A small audio embedding model, trained from scratch.
Model: 5.87M parameters, waveform 16khz input, arch wavenet, norm batchnorm, widths [192].
Training: 10900 steps, held-out accuracy 93%.
Data: trained on short pieces for a synthesised band: melody, chords, bass and drums, 26041 training examples.
Rows from block 4, named by matrix and row number. Rows with one number belong to one channel. Each number is 128 + 24 x the weight over its row's rms, rounded and kept within 0 to 255. All counts start at 0. Numbers have three digits each. After the name is the row's rms in percent of the matrix's.
# filt: filter width-5 conv, dilation 16 (model.blocks.4.filt.weight, 192x192x5), inputs 56-83, a 5 kernel for each
# gate: gate width-5 conv, dilation 16 (model.blocks.4.gate.weight, 192x192x5), inputs 56-83, a 5 kernel for each
filt.32 100:135139109132143112114152135146126158154115160151121102141147122132147134138077116133131141138116103167126091160143092117082147088157113112074127137133104097130136097130098113131115116127120155090161119126123144108105095155091129137110106151115092153152102084102140129139117132138176103154096138125166114092108146090149131106118135115143131146118141136139139093103130150123160069134083110081133131135110146131205109147085
filt.33 099:124106131108158126130132132128144110124183146131108100057131139112133141113128121137108104158112124097119089123106155083136115107112111110119105117148107148128089143157116131115123121129132092125161114163111100133143127096123153119153138128103114118119146131149135130140162140131149134132129133155185104104134096132120113152126134134138084119093090112141125150160133094148109139119084105059143099138184146136131174155106
filt.34 097:145130127113184121064121108136115116161082126128148145142115111089136156084120085131131163118152140107161143151152148098152135102136099122109146156097110113098092102060099121074100156165136107120135130126151124103121118134106132118132053170144080136145127099130126141146160125150124094154148129106134116147116093111151153134151143104098124121158110164120147097139129141132121099118140118090127116143136117136142132081129
filt.35 100:133169108130146162139123161174129149094134149117106110119134130129136132077107075143129095119137143138125136120138130118124147137138148135108117101127162115101108094093146144167128119138131155124102093109108094129132142139149120138133137129131104151146058141149127134118131110099122134116110143134163147104155130131143107137146133158100123138116150099098167161155131109113094137131132148134094150137115086157139167100080
filt.36 102:135109160146114139052131134150127141135130105110136137125145096140114125167114132148102108111086129160121121130139103129134121090109161165184121120117128147113132139133124133185149149126116163138140140147091113129082124147112150116131115150105101163142167131142146148149138121163150110123106178100146189119126158120148120155110107119134126092111212132106154113135111109122150087154145118122144163130122110120127139165162
filt.37 100:143138119136126077101123151125113126129110124151116122154185154113168143104119109119135171094142133148111121109096087130150144148136133112122132119105117146124123073147136162151139096127080153129157144157125076073134132123104151114109123117103097107126108164130145134063117139106085134161091125114139126150103179097123103139128100151130132133148111112161116071125117144132114102133139156124142138123129160132096161146069
filt.38 101:149113140134163130163095108125093071098137084090121148149132153135132085134119132093161154153105136153142143152121150078118136149156116119088093119147095079132146125213114108119164157104114120127105149181124108100129151113154119143123162143145116158127079080133152119165156114089115168146144097099112156122103132097114169102123152133128111130124083160119125133138158122136130137128155119120130142140136146139124124118116
filt.39 101:115110109169124154142137164162155137133106144138128078138152157119105130117143126143148123123104123154121148109133089090102165112138179137161129148111106118126093146113132144181119144154115151109148096100112101107108097124168097114150173125152104127127078141134145121119137117135088093117151147150142146165144109119137149083076124123125176152131142113113131108140148111090088159115087102117122143107161105116129120120081
filt.40 101:122136090137127123089133120125121130081117128136136128202172139137153159191166143181118085118109123130139131153142126096119108138112097113116204129180135132115159126196088185119112110115146136171127115156113178181138098127157127129134120103134146126116165133135144135153184136116115136142118205137120109113102120128124130156112146142154114139122132132131086120100162145173089121135097119098110132188128157082100132108146
filt.41 101:159131129104073180135144112116107087100102172090101147144130128114127195121160138112150158106154132145129143143099136131094110151135113097108118124209102156127148129127143149193121119155138101118117122138114151154103103083105125139126134153115142155189136140083130091149114134130126138124153142132122109121136097147138162129080099124132113106128155163182139131105083174166124150093094122109121172108135139107130118085120
filt.42 101:140086132143126140120105118125139141105156122182111166141176109149125155119095143123082123165131126189121105135158132153127147099181152151167140134107093131115132136093129129154140135141140131167106138159092099186114138146178110144146124098113141142080132189125174149103134100128124206095070090141153126088114125089141113116172101115112137111135176135152149108103100135121115164095127122159125091116089187143097083161159
filt.43 097:141113145138104138121124144132119101076101127191117079106137170100104137123160169117141116104091130160167105108141131151106118106140109145101084159129126131078124138114143114118060122125099135157127182121175159190131114122113124124110113187116108128168137146111172131088150079096115144139127133130093096117117141143101134139145119116154139146121119117167129163133176141150149145139128166118147142125098126126152156124160
filt.44 102:160104084133128144108143137107128130112099170156162126136165195150114121117142115124106137177149058090204144134130121167156116140087086163104123115106164154116124126143124166077145145133104110110118165123101111149128132124146117156142134160133156084136132146147106135098148113121132113123134151131141132148101129136098130102126122112116106142104066151129117135168073138151169137117093129120165131116142155125129108112108
filt.45 098:145133187107146137100095135099167135155143136134157136152096155113155158123071152133176080166120118085126199155117121175118096117119143134162102165107154177160142120156132128124128125126070152142117054127099181162081154093121140123130130058168152136125091153141141141131140143155107110106127095115108160160151181085161117115154108139151124107112141122169114167099136111118132160137127129098114133139113118134131112142151
filt.46 097:142135120116152160122114127123160150098135151165143168142164140158141101100140142090114158159123132117115111144121111101126122109120124151146154123142155115135110121118109143132144173123173132096105155129132161131147144158161136178143148135165121106087127162144148116157161120141101158102137126142127139122151136138119155126134107110126159085168141078125142139117101153135190155120154110106145111143167138124128133112106
filt.47 098:143153123135086114144118130110138128083143106166143124123134162114103152106137115122142078117111088152130138120108112112119119093092143162091135124112147134134132147048114079133107148072094113122117131167116122148177135098104118085149166151135123127121090131168122082116150138093151117088109139184139124097167117127140118137091094135162181144147132122102110127159113137141125139147141138138094121130143118115108087136161
filt.48 101:106107115124118096135190103119124141157127090133170119171133163129114151095138148170166100100140090136148145120124121122165076121112107174138131090154113162155136100131134141161202171148132157151122121114128124101159101170137141176152089108114166126135071146132166106131123128149135186113097126141141128126146124115160106123111134128135132090096133125130151127173097156154129151164120130133097118134143122064080162165096
filt.49 100:122094143101126097163116171099134099159150114141132120119155131131117138134089137120126126205099142094158176119117096115165182124073141129157105133069135126122122129177124100147125146092144113124095151134093165142127066150108108113144155062145132149149145116172107156167101115098125131147162092137111139120115145117099114185164097117095136162120130162157124121120106127151162106131134128112129131096139151166101128172147
filt.50 097:117089147129140124145125151099138151192123095116113104153134150139100124135131121145110115107126168117084110134118109128107149118089157108158137143105110121152113126108156149085141153131155125143143146119144154152132123136139118168161133106137135123150077136132144118118121119177133120113170182155126175160163146126112126136110122131108094138144159133137130123162083142137137120149152142100100132155138124154127118086135
filt.51 098:116131126151132129172109165146173128102090152122126128121101096156110132130121096155137114116120113153129138103156090113137158144138123118119175081152131128120166095143132129138125131128131119134160119143174120114108139112116104161101098149137129151155109138119126146138124136184170148130124091126127130140135131140105148138136148135103119140143132178124121142137180165104135103083095140175165141119084129143182147098149
filt.52 103:173110118101094117135149172148150102082135164056074164106137143128172138131173131116136123117097140127152135125154126170137155142104132129162116103114083112101139123103135160115109162149168156158182119140103147124105115149068110142114108157099148144112149101123115137116159102135133086115139133135124088123106122174111099141157133147119140126144105128140149147105103117122060105102117160124145138121156179108102099170185
filt.53 099:134126135133106131161165139134101142120182148123135139124169127110135127130113100122147113099128068171152125130142114142130128142154128106177116128120106173108139126133102067107173123116119175128170161161062102148107140139153119114134155110133159183169115144161114084142112145143113095141136146130165144114128102147139075132127134106089140109125137130125117121096166133140067130166140098117158127115071102142090072133156
filt.54 104:142110152130173129125156131149200116136136203120159134119113093112168135132160107122139172141088110138152148128123149149132118112105135139143159162139132093132136155117061101097111114104164119121112182068125089128145116157135125090115109132125072189138110114118119112125113115118150117132172104120124092122183099112151121124054149156131164116110114096125090133084136142089114121146129174110153142095162108117132140099142
filt.55 098:117144066155130074126077158128125136104081126178117138131118127094117138133136091106141138115117115143130127125142151092084133148108168130137139134130095100178101201141102115093147132125139141152165117116106111149144138103128109126106076163109108175131094119062099177158123153175132098127100140136107102114114115129111157100136162130116075173112146127126125142146140161102147144105087103126104148093125128167128147139188
filt.56 099:162122155093118109109123114127110151135095142167137129126104131168137160155129125104132164126132116132122098134108116112135095107160121094142085136142136122125164144132130098089143112137155140155168126112109158130147142091093139097102117163140124166151110139101125119132115181174138051102114090094163118106148089160148141154140140144116148117148091175138174106154115138119131132136110088187144100161090134127113136135141
filt.57 097:200145082107182150121114163097156110149103077138097140172146107104133167145165092115126096167155128092125102141114115123145135077093130109121154144101100152137143096136129143121118185094118108151045148150122135131111139104144144150110157163139133145128123110128180099110127089115102113107113135160130109138171140095113114123139159187143164146124150126123117122113113143149155134120137136145118153170145124128111179068129
filt.58 100:152184102111142093129141102158122134119140125155135147099099144117088095085142117115142124138176127112140143146135076146160113170106100098099120129155160133090100116129145127082108155107130113148158122151124138096144106112120090113126115120135101149107105140111123120072125137095106110128152113119151107150146137128107115097116164126139169134164127133105140141129115130132080137093142093115135138116095141114131152096141
filt.59 100:121101169147158179151119151146154100137152133143126097058099103135101114126126168153103114137120174099083138119132185181147089144110101128166114098142091135130154129111137155134116118151137127154116124086135107174141057131127111128164152149149163117106129108083089135134143117086101128114097093093098109093170115094136155143133153125127152120159156135156146144143088147103142131140098148115095101090152122123081186103122
filt.60 099:129065125125133129115135110094143081130120156104115109140138143140129127139127162159138143155153110127132135128122129136134136159123129145112094098071156148103155164110116150144145077118137137123153128157139124103124094142124137094138156087172119134145163124195143129124134093137158097133149124106084138101105133112139154085177097128087165151154112143105137153158123123098129150153111147119162116148119106178131063140160
filt.61 102:134130131118095125134112075156149141130142117141133152152114137139124129133092107091151103126165190122130138115123134138154123141096077112120137138150129125130112102163116176148086153141122112185147124133163120091117111097146161112137153158162165115061121115144129158159102130126148145146134133143141147119098134121121147165141173116137124129079138096108128159134102110129146106124116128119122155119162118154190129112167
filt.62 100:076130157093100121123117112087074092131131177109097148112142106109099092127136113138111121107109175131136098123118132130100166133104174111153115134120085124072092108116132117148125144121117068142141098105117108119094163135133164112129124068109148121145162133101103110100088138105119154185115129148107116089102129120127109126151118129123108143134135121124130143124138129150107132126092135136130142142116148098124186150162
filt.63 101:147127100146107119123120107130157138125113179131167101131164130138119177187132154161119170150106067132126117169152114122137099105138119134131141143142123142162169130169083097154100120101147114102141092137174111150122131119108121121146138129124174156128127141148108158203134123088149140130130151139119146136131147132145143103105150096140130128166129143155111089142159122103137103136078098127134126106138111115093127121115
filt.64 104:116130146104139165135130124118161116150176160162146138108128126155129147141112133125141157145145193111138116129143151160135124155106161114141127190116117184135147090066139155109131112159167104114112097116119130137124143147154119101134140126105119129172145150150112155147125156121136105058092131097147147136161121103116149092165108111134111114123115142139167148139098121169135143166122106122142109115106110138144169128174
filt.65 100:114137163175147140154138144154143141170140115141097142091121106093109126147158143121103094090129123096118087139140110128148104092132115113129106087141100119138128147121067139115146151117113080118143124166091146114114116181086129158136140159104091148164153122105129134094117116159117195080154124154189133140128118133152129121153114148157154139130097108142118116155174106138102116131128123090113116134115127164130100092132
filt.66 098:113131129141121147166139137122113136134161140062134130132141110099130107133084115123172099145104135151151150108122133126139174108133146105143109106145136088144095129057079117182063159125116164122134104143166131140080134123107158130090158113097091095098069156147173154133123140137131095076132120123112163106143127127132132109140119145124166116133154126107151091128177142091150121100126106143123098112142151172120121105101
filt.67 103:169132098104104143133166133100094171150141141143127135151162133149096134119117147126161114108126107109113138093139110137136116087169104123108161063132128112111088118136117118150093179108127121086139142138141148155089117106135105097160133129126144154168112089101118134165151121119145146119129167119146127173137077152150152148134127144127215118132149135134123130121175152141136141157151096136120146159121132125094112145076
filt.68 099:183103153077065110165111154125136130145084095149147146156107142160131169145112108130165144110182065128110150120137135156109084125119099138134119145151085139107087110138114101047074103101118100091140108169144099110107136161076120143088123108154125168117137131137155105153167139156100125146141095099140095103106150106135108125092127123126152089139123074136108155177139130148113092154105130085142170134099105148105092102104
filt.69 092:078139140151118135105100121113159084140142097122114118136114128112143142148097115089126139105122135158125120097113117093177133171082117138157126119119134114122071140101089116153136115122139145139129127120129133174113109093115126133110157146138128125157134097131128082086130142111115124117125079139125111105138164124119129130153135109139149170094127114161111129126093104154123090139100154165158149131161158125172168151094
filt.70 100:174118147164096091091154096115140145157105111127139129096115153120115139137156107106148149123100165141091103138133136125143108130146140125125134136117149143113096116142135117128111085081118125123135143130146151148105110158096132100171112115088081123111151145114100136123156124136085130164129114116124084118122133098136101137139124131109136127131131114101090112116103112176129121128089145168096162103127154148144148127118
filt.71 101:142125131138129136143137132131145082144190142164177116108138136173097160103135129099123186158112121139114160134114118115112125130095123105115109129116116145131140108161090123129120083142076088130149131101115096155155110124144096123118117157100122124150147174158131153150126119138142086131114172115128089148111108152138118127136122128143140131177141146102120083147125153109109153132126109155130121122122113107162093155123
filt.72 098:142102099107127128153131152088134122147129147079150110124097090150100130127124180138155093186097178147139088139116150066124146108117099135114070141162131138145132123142044139140174142109177130116120148103151149077171122114115165099179090160132144133148136113223137110092091113140093116138127122108160140105114133120119177135087116104114090121117117146161185119127135129093108138110125123132145061101120134106109148106119
filt.73 102:146096154115140106165097074137154180144150186111107196136137112117112130151113097106156138105101091102101122170142122129134130156137189120158138103124099144139107149125128143139153176145084147122099121111103104140136165109112110162107136162145138152106115155114147104129138134174106140136091091140145172143132134129131152118143130113150113096095180150088132096075108130151136136111138125147124118114092136186117113093116
filt.74 103:138146096125176118154097129148073179133166101152092166135080105129118139120086182098157137140107125134138104080114115157111118194137157092116156154092127107125141135152130135125163125110130096136125151132120129117130118148118150116163105153129137155164069120123130124089134145128118129123146173116113102112126103131139100164154098103120112155164133121156144084152127141121119122128095124121106115125151140152136154141121
filt.75 098:143098130133102105162132131129131120093111088140135121126125152143162107110132114152105107129132126083145119113149085058081168141107120130136141122095122133103082168105132118162147129129107109136146141148152124114116088129135105177153146155154137121112129147148136105088128111114113103145142143124130111149082122149123173132110116111092119125117175130069101112144117180120174173118115118127147112100127119172185119117130
filt.76 106:106129153114106108147117128123100115119136083120122127135085068126136109122116120151142119116196127084119134147115124147139160139123115151128136135095158112111127084130118153099125139099120173138149084187118126124153110127065107167155092132126127169143145139153152122114140136131107173165169166051118133127116143128136157128155129122123113122125134091108120133122160104108167100142114101091146119141100131120085127116142
filt.77 102:128143141104121142151184124181140125187137108140095138195124176151123126162113117125096118097102158116164116115149117187081143121168119092114114100098117080142131147194112151160119104123144162094174133098084142131117167110146145139172096133135086112139154122130144118175129124124136142109126132089161126167151150115145107097119099136121128128096146110084156120143128143139136096127141111067114137164114115130160139132085
filt.78 099:129127118114153095144113124137136171105123139166101100146129132136109144133139119138119095152125147119079155129135139131147116118120122118139136153141117124106123167162120111119094124103126141145142123103087134117090096140130092119163146116147167174117176183145082149175133129131134155047088103092094117154168078133142117102124131133127142148179163111119088122120125127172093136110112142140102129148143176147142152161147
filt.79 102:142096114115179157108156148134135155055146172148163128144108101141118132104118141084112154167137123116141150146175163155123138135129065107143136129094179111144131152162130182132116150113132148142153184152134134082088141161110100172140150136132106136156137144141095143132153103129128156141122142096158142105141124161098136126098082142115147070155110113147131153133103121121113156154116121113157112136101110130089115108108
gate.32 099:144077104095103143112097147133166096122109130136084056143140137127115162137096140148118124154100123136113081144142134120108159138147160157111107155131106147118160125098111122173144119120128149141100131136117102124126080166152116100107112121155145170182144157139169150145153166122127103159151068146137160112150132184110081143118143130126138127125141113146142172130111146159194103150120135124101112131077097132135106144197
gate.33 098:117189106148146085143101140135120160106108070126164108078133139139131117169147156158142065118128151129091143125109110082160129136136132127167115132172118119117107113092132146068123114134118151147169162073155153137137129120120119071136147133080151126125152182102126118152181145119155125146135133106143141112134127155124131116112134172135131115090134135111107141112154094090140157141100146126153135152130095153102182113154
gate.34 098:114148119151107125116131154141145135168175144127150124126095150139135136111128132153115114103169098134107120149108166163091157091109153099151147153089129113167092140123112115132086148100095113094138154130090133133146127149154136118103132101101121166153158124158172150110153092101086139109096089079130107127111116095138122102112174114130125181110087140133156147117125113133098131163131142116132125130101119147123110149130
gate.35 099:109154130126156179097126137133111140154135146107146184101125144103198118155109115152110119120193078102138122120134140106091146121135143128098117147146119114150162141089143095139149115137105125147129130151140107147117165124118153123125094159118130116143157133130175113127150157137091126122142111131118146120099109178162137139133172128125146116136178155092156105140125135120130110118161077124145137146117103114134140149147
gate.36 100:141160159140170143132098120098159127126112134158135113110108146122132076139144092084102115133134162098099102119112116134100137127116128160125152146115151129097113095165151124167117116102139112154099130091160167098082135113090094101132121101140116130117121126132139128123141134169117096107111132159098165136108123112153137135097171152120118143149116144137125132149133124139106145130099126100153120148166132119147130129115
gate.37 100:101099089126169130147138146163153101119108143106160123086139148167104160158101110127137112195079104129187103124117169108156130107138144121128132114134126106089142138146111104125117134138122119120105113086158169127115159159131139112160128130194143071147144097114143148143138136122106090127102136106138126133153164162143139119132125164111152102164149087082157141165115159132162120121158149142074120094127124144128119106141
gate.38 100:114131126167141114166119137115098113139102139087142127092140109090106141127130136171124131121112178095144114143100160118108134094147094140101151110121112108096124126153140126096133118118123146152123142146130086094162145158118126122179134087137128096136119148083128140134116139113098131128133155128120166073133138137129120146122127158129169119130168145134105118163121150182166158105084140112146149148170171154118142152141
gate.39 100:108109129127123139143140116166167125142090142156133142079126132103096124129098129092159084137162138096141157101103142110109173174148146135148112113145141135134130115140123111108084142117086169131126123142112097120101139122112111134107116144172174082139131144123125123104154144135146175100118096125155123165142107159161110180126121111138097126146164165131144148158123099154159101084070171109121141140118098154138126124120
gate.40 102:096130128110158144146084135096137137115138138088194124115100126120169140150114124138125133107150114177116111097120167105130138126109100128150121128101116154112146168115135129133102117109139121110109135149144119092143084163184104126128136110106127132165155159143150132149105121154141106114141168136150137087096150121147144105138126140131111128125114104130139133170124164133133083137082123124140137142125081172144104139127
gate.41 106:130108111107108152124154144152104136186085135144142144107152132155158109142144150142138151141143117118130152087126101126112096125097113152166106090144137117118075149086118128120122100122156139147176128154107136166142162194162113067116098127126168168182159148134133122127179141118132129137182101127071165127154133098131138155113086143143129144119081108108136136145137109135158175095146152123126122135126133145149138149117
gate.42 100:105155118118139120168154130160062166129134133128124130135139089158125115139116125153119145073071155131076094118136122110158109109120096132140142154100133137134109090140143112128157175131167148094161148158121172136121133158111121136124128108109137092134103177116166145137109131100171082093149117130089126125105101121182160127119154105129088100135183097121119081094163099144127120089126130101133103131162141145141139061139
gate.43 099:073126128132129112129116093111131108162145137132143163126193122132133102173152179128110145112112124145123167125142134158123115161107149115107124120178144145166126090112142138095131155105107116121171105170160145141077131154145108128150154076127149115129123136146126107151119130128119116190127106142110104109119130119167133129115096123107114126127122104099109128128160112103144148100162146149158140156111098173119085099094
gate.44 102:140150101127107139132098111122120091173081138120151142095106129173178149113131097175117131182171078079146125110133098144090155107101164115107129140123134141099128105146127139134123107143107122142095134155201101126122138107118143145139125143112151112102150099116132155161151149162090110132181190133123115112135089086153114149109122151132135116113131114119158133127122156160139116134101090165107134149132120134105114105150
gate.45 098:127153099100101119133094126099116168124142123119178113097132090105113160130158165111135158125138095163118120104115099119172075133159116104168103124104164112151127133114091097168143148158124167115158160168101134079134138100096164107103107127112122118147131108166105150141138135145125182128085088130133108141082147088112112131133127106153125141090117163137142109119165116150126087109165149135144093160151139112144120182127
gate.46 101:119127108108108186135135129108138131153107138166137111131111159128123189154162182172154121119123126158172130177111121087099104131140095135173122093189167143135128152124139127156162118144106104147155123136160140163114138132177133161143096132148150147145156121159139171140160167137110141111174120136111103105156125140120118126131100137136119143114122148146086124155105150106113159132115113112143099111111059077082105114101
gate.47 102:126146166119129099141137141131085107134123163139119118119153139121138123160109143134133089132139118112185091126158114157152102105128145168117095128112104145105126160129098093121132121107112126108120138135103108136152118110176111175125139155081063121165134146163146092102132128089093127129141105136176160133129093125098135151108144114094102154102158133128156122128123157138181132110123109150105104057071139161137114126154
gate.48 100:098134140170108127109148118144103150151100132104087124102153139125096132132142126112110138094134157160088143126089112119133093129131162119158145126136148124114129105142128112083135109117120105162151130092129162099129114105101141158100117109146098113161137106202152153145150116132179114139121117130131106154143112123135157119119145117155091140132135130119123121199116148173140140158121163111132102133099131105105105110136
gate.49 103:166178088145120139099121143098153150122156123150137135136098123127150133201106111099148160118157147115113167146106103140148169116110141097151103118155082129133126128136152157160119149147114123124114125111135105144127136105129129129107110109123088137146139152137158133090159114113121134101107114124153158151140152108133120124147135147086109133166106133124116150132105125167120126104180131095106132127107110117132092078094
gate.50 099:132160132164143111139122125115164146090137113160146102165096162123136102081212195121103163097118119109137145126127121143117108143121101162173146122126135098182159158121133137152088137106121115101143099122116165150126141132131097142079144132107101126074105193120160147129121100099114173145133114120144113147137098145107120148145128161139146121101138138114125126124115175111127122158136088133101132119098162110142131113132
gate.51 098:108161120108149121092156146142135120137149108147127092143138149116095156132148121173165140125130105137126127145112143146164113133151139144153081151142104092144145148098088089131148150172106134143107109152163161165115141117148154190135084147131114097139118127157133124105138165171112125150138111143110142148115119118141156117133146096142116164133118152103134115132156140113128103105113149094136135157154133145171131126142
gate.52 101:107138112134086170144078167129147162098126093130164137062148161164117118148095139132129085132158087098118173145133157107137150075144138173134115133128174157122131115164143122110120108096103165122087128116130127146158129149178106108146160132119140145142163126140129132097156127147142083160161118108117120139122096128139112131094129142132150129091134119148130146142124123140086130132101129101118090109128110101109126114131
gate.53 099:101098117124150162093129127104141120124115151106154137121133122154118176130147134115141174134136147147135109095083087105123099128099112104113135149134137109157152134100154128155174124126176104114144136089138146146179119129052113195133115140113141113164149159137136141139107153127119140126176145127129123173167164179134130148084168099149110171138123120152124078118135147121144113182145126132117149134142147151153133063186
gate.54 102:115121109113090134114119141152119144111145121142152080137148126125127107079081117141082121128086126152101137137122103135142107134119124150135111101104086110145139085117136055149119169179103190115134113133082115104144093124135096132183144117157096165138129120097134152105115179097101207071138157157177106130096152102111128102172105123184137126151151140112117153148114155109124140128136115138115114170101159098141147121086
gate.55 101:121136130124106158114130189136148142150159138141145112101117128130192178140159110166160062186149126124152093122144136154152095092123161168122157154127147130166112124112143150181127102131125146177134150169123096111159143131116149142113120124159105168161176135125123142147115127150150101149132130138136104145163123165100124120140170098097135121092138147093153152109126094160093125133165155138137143114097079088147141137140
gate.56 100:132141086108146116117105111146159149115089109113111130155158140118140135143156139188120129050168112122115142159095090143081124132149097115099157132128151088095133132097128135132131136091158128109128116142163097120128103133129114138135128134133098115120125130097109097105100173143125150104111153095093131136147120093132118132134107124119136138104157126146134122104157162102169178094100102110134141147119098104127158110049
gate.57 097:154083136118110150110142113188135130096103141152093160100162098149129114156123144107122095123101147179113129132133157130120130163155096133129109131120147089176150139148110121103129165152111110131184110150148141128149123115111133125165128173133154097123122134105167123127179097134122143138157082118140159087099135138132140147151128159136119112136140124092155142158118131105130143147132120151111092088135064135114132100145
gate.58 102:125140140136146102102095115134105159131177126143122170149158111139136098146115110135129096167171137095115124140145120189125119162157099178132130096158110139127146162131119131164184170162151135112126147109135115152172098136165139145116156121153152134108149144145159097123146151111089130135149118131132146112110135197159136186130160124157144143160109105169105118138126141116097114146151089136102122128141161149108168173139
gate.59 098:113097133139106115127135102146095133120120098139110094082182131076119128103110107148110114179098188128106153099130100115112125134119142128132116123089126127087132091092116149103104119169133117099145116083122146099108119150134174137188089096087128079174071117136108127086127122122134133189131123151114121162164112096088118124118114126132134112087103130101117138137127106180104139119107117118142075137141134166118192131059
gate.60 104:108118128092121100162140122138097113093145167141147111135119139101116129180134159088108154092168140110093147128126135137139123130116136128163116128149086117096128160123136092166111125136096107167133172163152083132121121162148137137128153119149072164169118119127129078164098154141096169113171179124094101135142058141125152151150138154122112098145080116165101110155144143153148130138140167150170152125113113136124129112154
gate.61 100:083147107140097127127105133138050095084131162157163093111110141119108146150135194179106099081095117162157113119151105163172117177139128115074149124139122123132152182084129112165105125120119121139133151116112114196113123163109127127161122087114108090089132165156149150107115112141145117121126094142116100140153174136159100132157145107126124140085151120108142129142143147134147124119133120107144110139107123148121164114191
gate.62 101:099138109150130129169131086153083087193134157147110099129155142150155181123134070141128151132102117140150147141132164158106153143117131139127127125118124140198138100142117136112151139129093124120122133109119144129126146083136110158116094115132104086177117130172116126132136150126126128124075124147154140125139098082135114098124100117165129101131141107122113130138144081112136142146176054086100120127159141120104146091125
gate.63 102:151149131142133121103146158152075049130129133130128171095145122155135090178118136119121151147162141144088107142111094149116140181122122158119079124141115164162142100162120133142124130146126102103131126144100145074134204137131074131118118158139135127114135119134159151155151117128158129143150099135144102075172121123164129144145190104100131107158145127133135122122114127098122109122137081168148105146120142102137154074136
gate.64 100:158130112122173146136125110099138133142132122098114132121132141111120139120107130137140128174160119145108116085092156127152114097148111152133121090114166146157130093083146121161083131114068152083140121138151122098113109149175136122157111106158098118084116148130148155147151156107115103105140103102149077151114135134162115146162112117130164122146090144132143108125147123105120137120131112120122109118130106149128141159126
gate.65 099:110116125103138129164139121158104149121109127135110105098156151148149066167171111131115162141136093169098116130087132128098131114118119096141079075097150148108130173169128142109128117107101108100146176134148088108144141137142106123125099090159137127102096156183126075166147116103140149146124157128121098156106080102111135123094108112138112104095148117174103123128141122139113134147083095164107118094164099087138130161098
gate.66 099:181113115136114117157094143085125125135117095140149146151140113126109074120129104124137115130138155107088138114134127095155090118139109131124059096104143109143135131106106139138111119158124129129116137162133108175106135127151140114145145108146174116087151155141133133106143113122141134144166155173116152136129107117133075082108099142135128122130150121121111154121149093143119175148160152128103185152166103136131130123079
gate.67 102:108113122140076147124074097132146112091163140161140123115160134108140145117117121135156148069130130162117154142109144150125117172120158095095121128164103122137147096134160125107088129126140159094130110107142136131127157153163116091107136099145092111125133151077093145152154119124158141100151166121082127164142179121126122121110130133160095122134142130119117137140108141103164150121090171116116119102150107154096142133087
gate.68 098:092116129146102119150122142131109135182163177067165125121128132087100135130115095154133178145137116127070098125102114152149121104148146129108151142132118109129151139151135124135151102122097116077138123166167123094127121154120149120134142134129108164122145154101098091142100111112080117128164150133160164106160135118124095152152131098139153150151159124131106114103124161158130120077090165160143137155094134120116097110100
gate.69 097:150143136128149135109120133161141152156144077133102134163145137136099136119141131163132142151200150130167134110110144124075093129165100152151144110123130098108134095163139116157131126084118116098130130133157155078096118100166155129101143168103127124154140121143084126164177095142087171138151157060157113085141140159117125126103159120145130122139158118111106130124135139126109146100142139122160147135151143124137153168171
gate.70 100:107101128156118149163106124145171171121095148126100086106155157138158118155124166146143132155119080149076167118151088144113092103085126131140134158159119123093148158093104093183159120110108126124147168148100091138121133126182154080073099141138152119154108136132130130117165131111114136138110098128117102112098124152122113113132134131110143121147158164141099128156120158180152107161131139146156158100141139174087142148148
gate.71 104:150141078115128161136119138100107118116146158133095133135135140146154111128121134106128159155117151135148141114143169160112130119178116176132142119142146119129143078123106089152123145143097121101118119167100116105133149131135136150136133157101110090096156127111143155126144102109134117138111147111134143136118139137107155088142133133115116122132171131122130089130095150142139150134123129139126125148119130088114092121111
gate.72 099:131099152080105123111152116054101130129140137144171097098149146089106146120113129104142152089126076133129120114107186091132120137119106133141137163107098148135126159126160159081119145114162150107153149102159164185145103172132133139142074167075104169160044142131136157142127131083113117098140160144130092147160077111119098147120098120132144102122119133120107146160136117113130148114108159141150104131116169144148133117108
gate.73 101:067138124155141148122133155120122140137127123149081132101091158119147109124094090104109134120120119149095104156124144105122162151127134168109160087094148096174114142132134139106151147106111140152098131162140176140149147124121158154151135081161114110119120135167131165165099140101150123128133175115161135148113161109125111138142132125146077132112121123158140155135149135099123147142131133124135154069161176125089087143166
gate.74 100:136116097155147147138164157197134092113095151133147130106135155108086165174134132105126140127159097152150090164123118146111145116107130148150119150130145126133182153156137102177160113124135174136099189121094128128121123136129117118139165149145164131141184104160184131143123103105174187152138136141155147098122156111180100139132125142112119107146137143167133146108144135100190126151186144178097133115120105139101106106137
gate.75 099:134109092151160125147132099106169179113117092133171151118152148142097109090130139119129128145127110165093093156092094119146114149131093098137065109081102149102088143129140179111143174102133170101094136103154157159163128149100136145130143173164152103088135143156097151131153142173123119093107124151173138154159166136157147155125124125160155140153107137131129135142135111127137153157091085143089157126123126121146161131112
gate.76 103:109129127177105143163131091098159092102169137140168099160064125173096113110156166135157150117088136113060115133134110075133144137088112139148114137128136124140110110114108120143160138128123098106076139139123161104159115128140142169120143097180127147136118089159146086049134136170110142180131129159139081087141121091157166131140121104089139177142108104110112154083180122121149131142145131151135093184155091154165138105128
gate.77 101:095118101112117137141139128108138184084155144105108155074154151115161125087129116109156074102187094116160106138134112068133126134123115135155144101110120144113148117154152102123138106147115102073172109114136132117113115095133133083119118116113142104116116084138111155147108140146099119136135142138046128176132104178134136175099139082136144162156113180159115115147106139147133117115132115105107111072144170106134113087149
gate.78 101:098096088166169133164158117117067142145133134139104145095118135126096150094104123121145108097132132116105142132100107133137147129143149114110132169084167153106120175081105119132107120113133128143112139124099125139151131103117136106106118071108121144115125114156138127130102142105168135118109126118119096137139114112086140123125109137077145112144113126093149139143112170126105085102097106118104105113073141126135111061153
gate.79 101:132073143115147165127126128130120097095111109141149098128102152106160097089137133125153156114091131071121146131142109131117130141113142144142111140170112130146141142126092154136183110097130142125146117160172177144135123135119111117102106125091095122131056099151115145137112119135140116130129126122117116108126139138112144126097119121085140145167113136202128127145146154133131142147146147162129117175122180118104106125142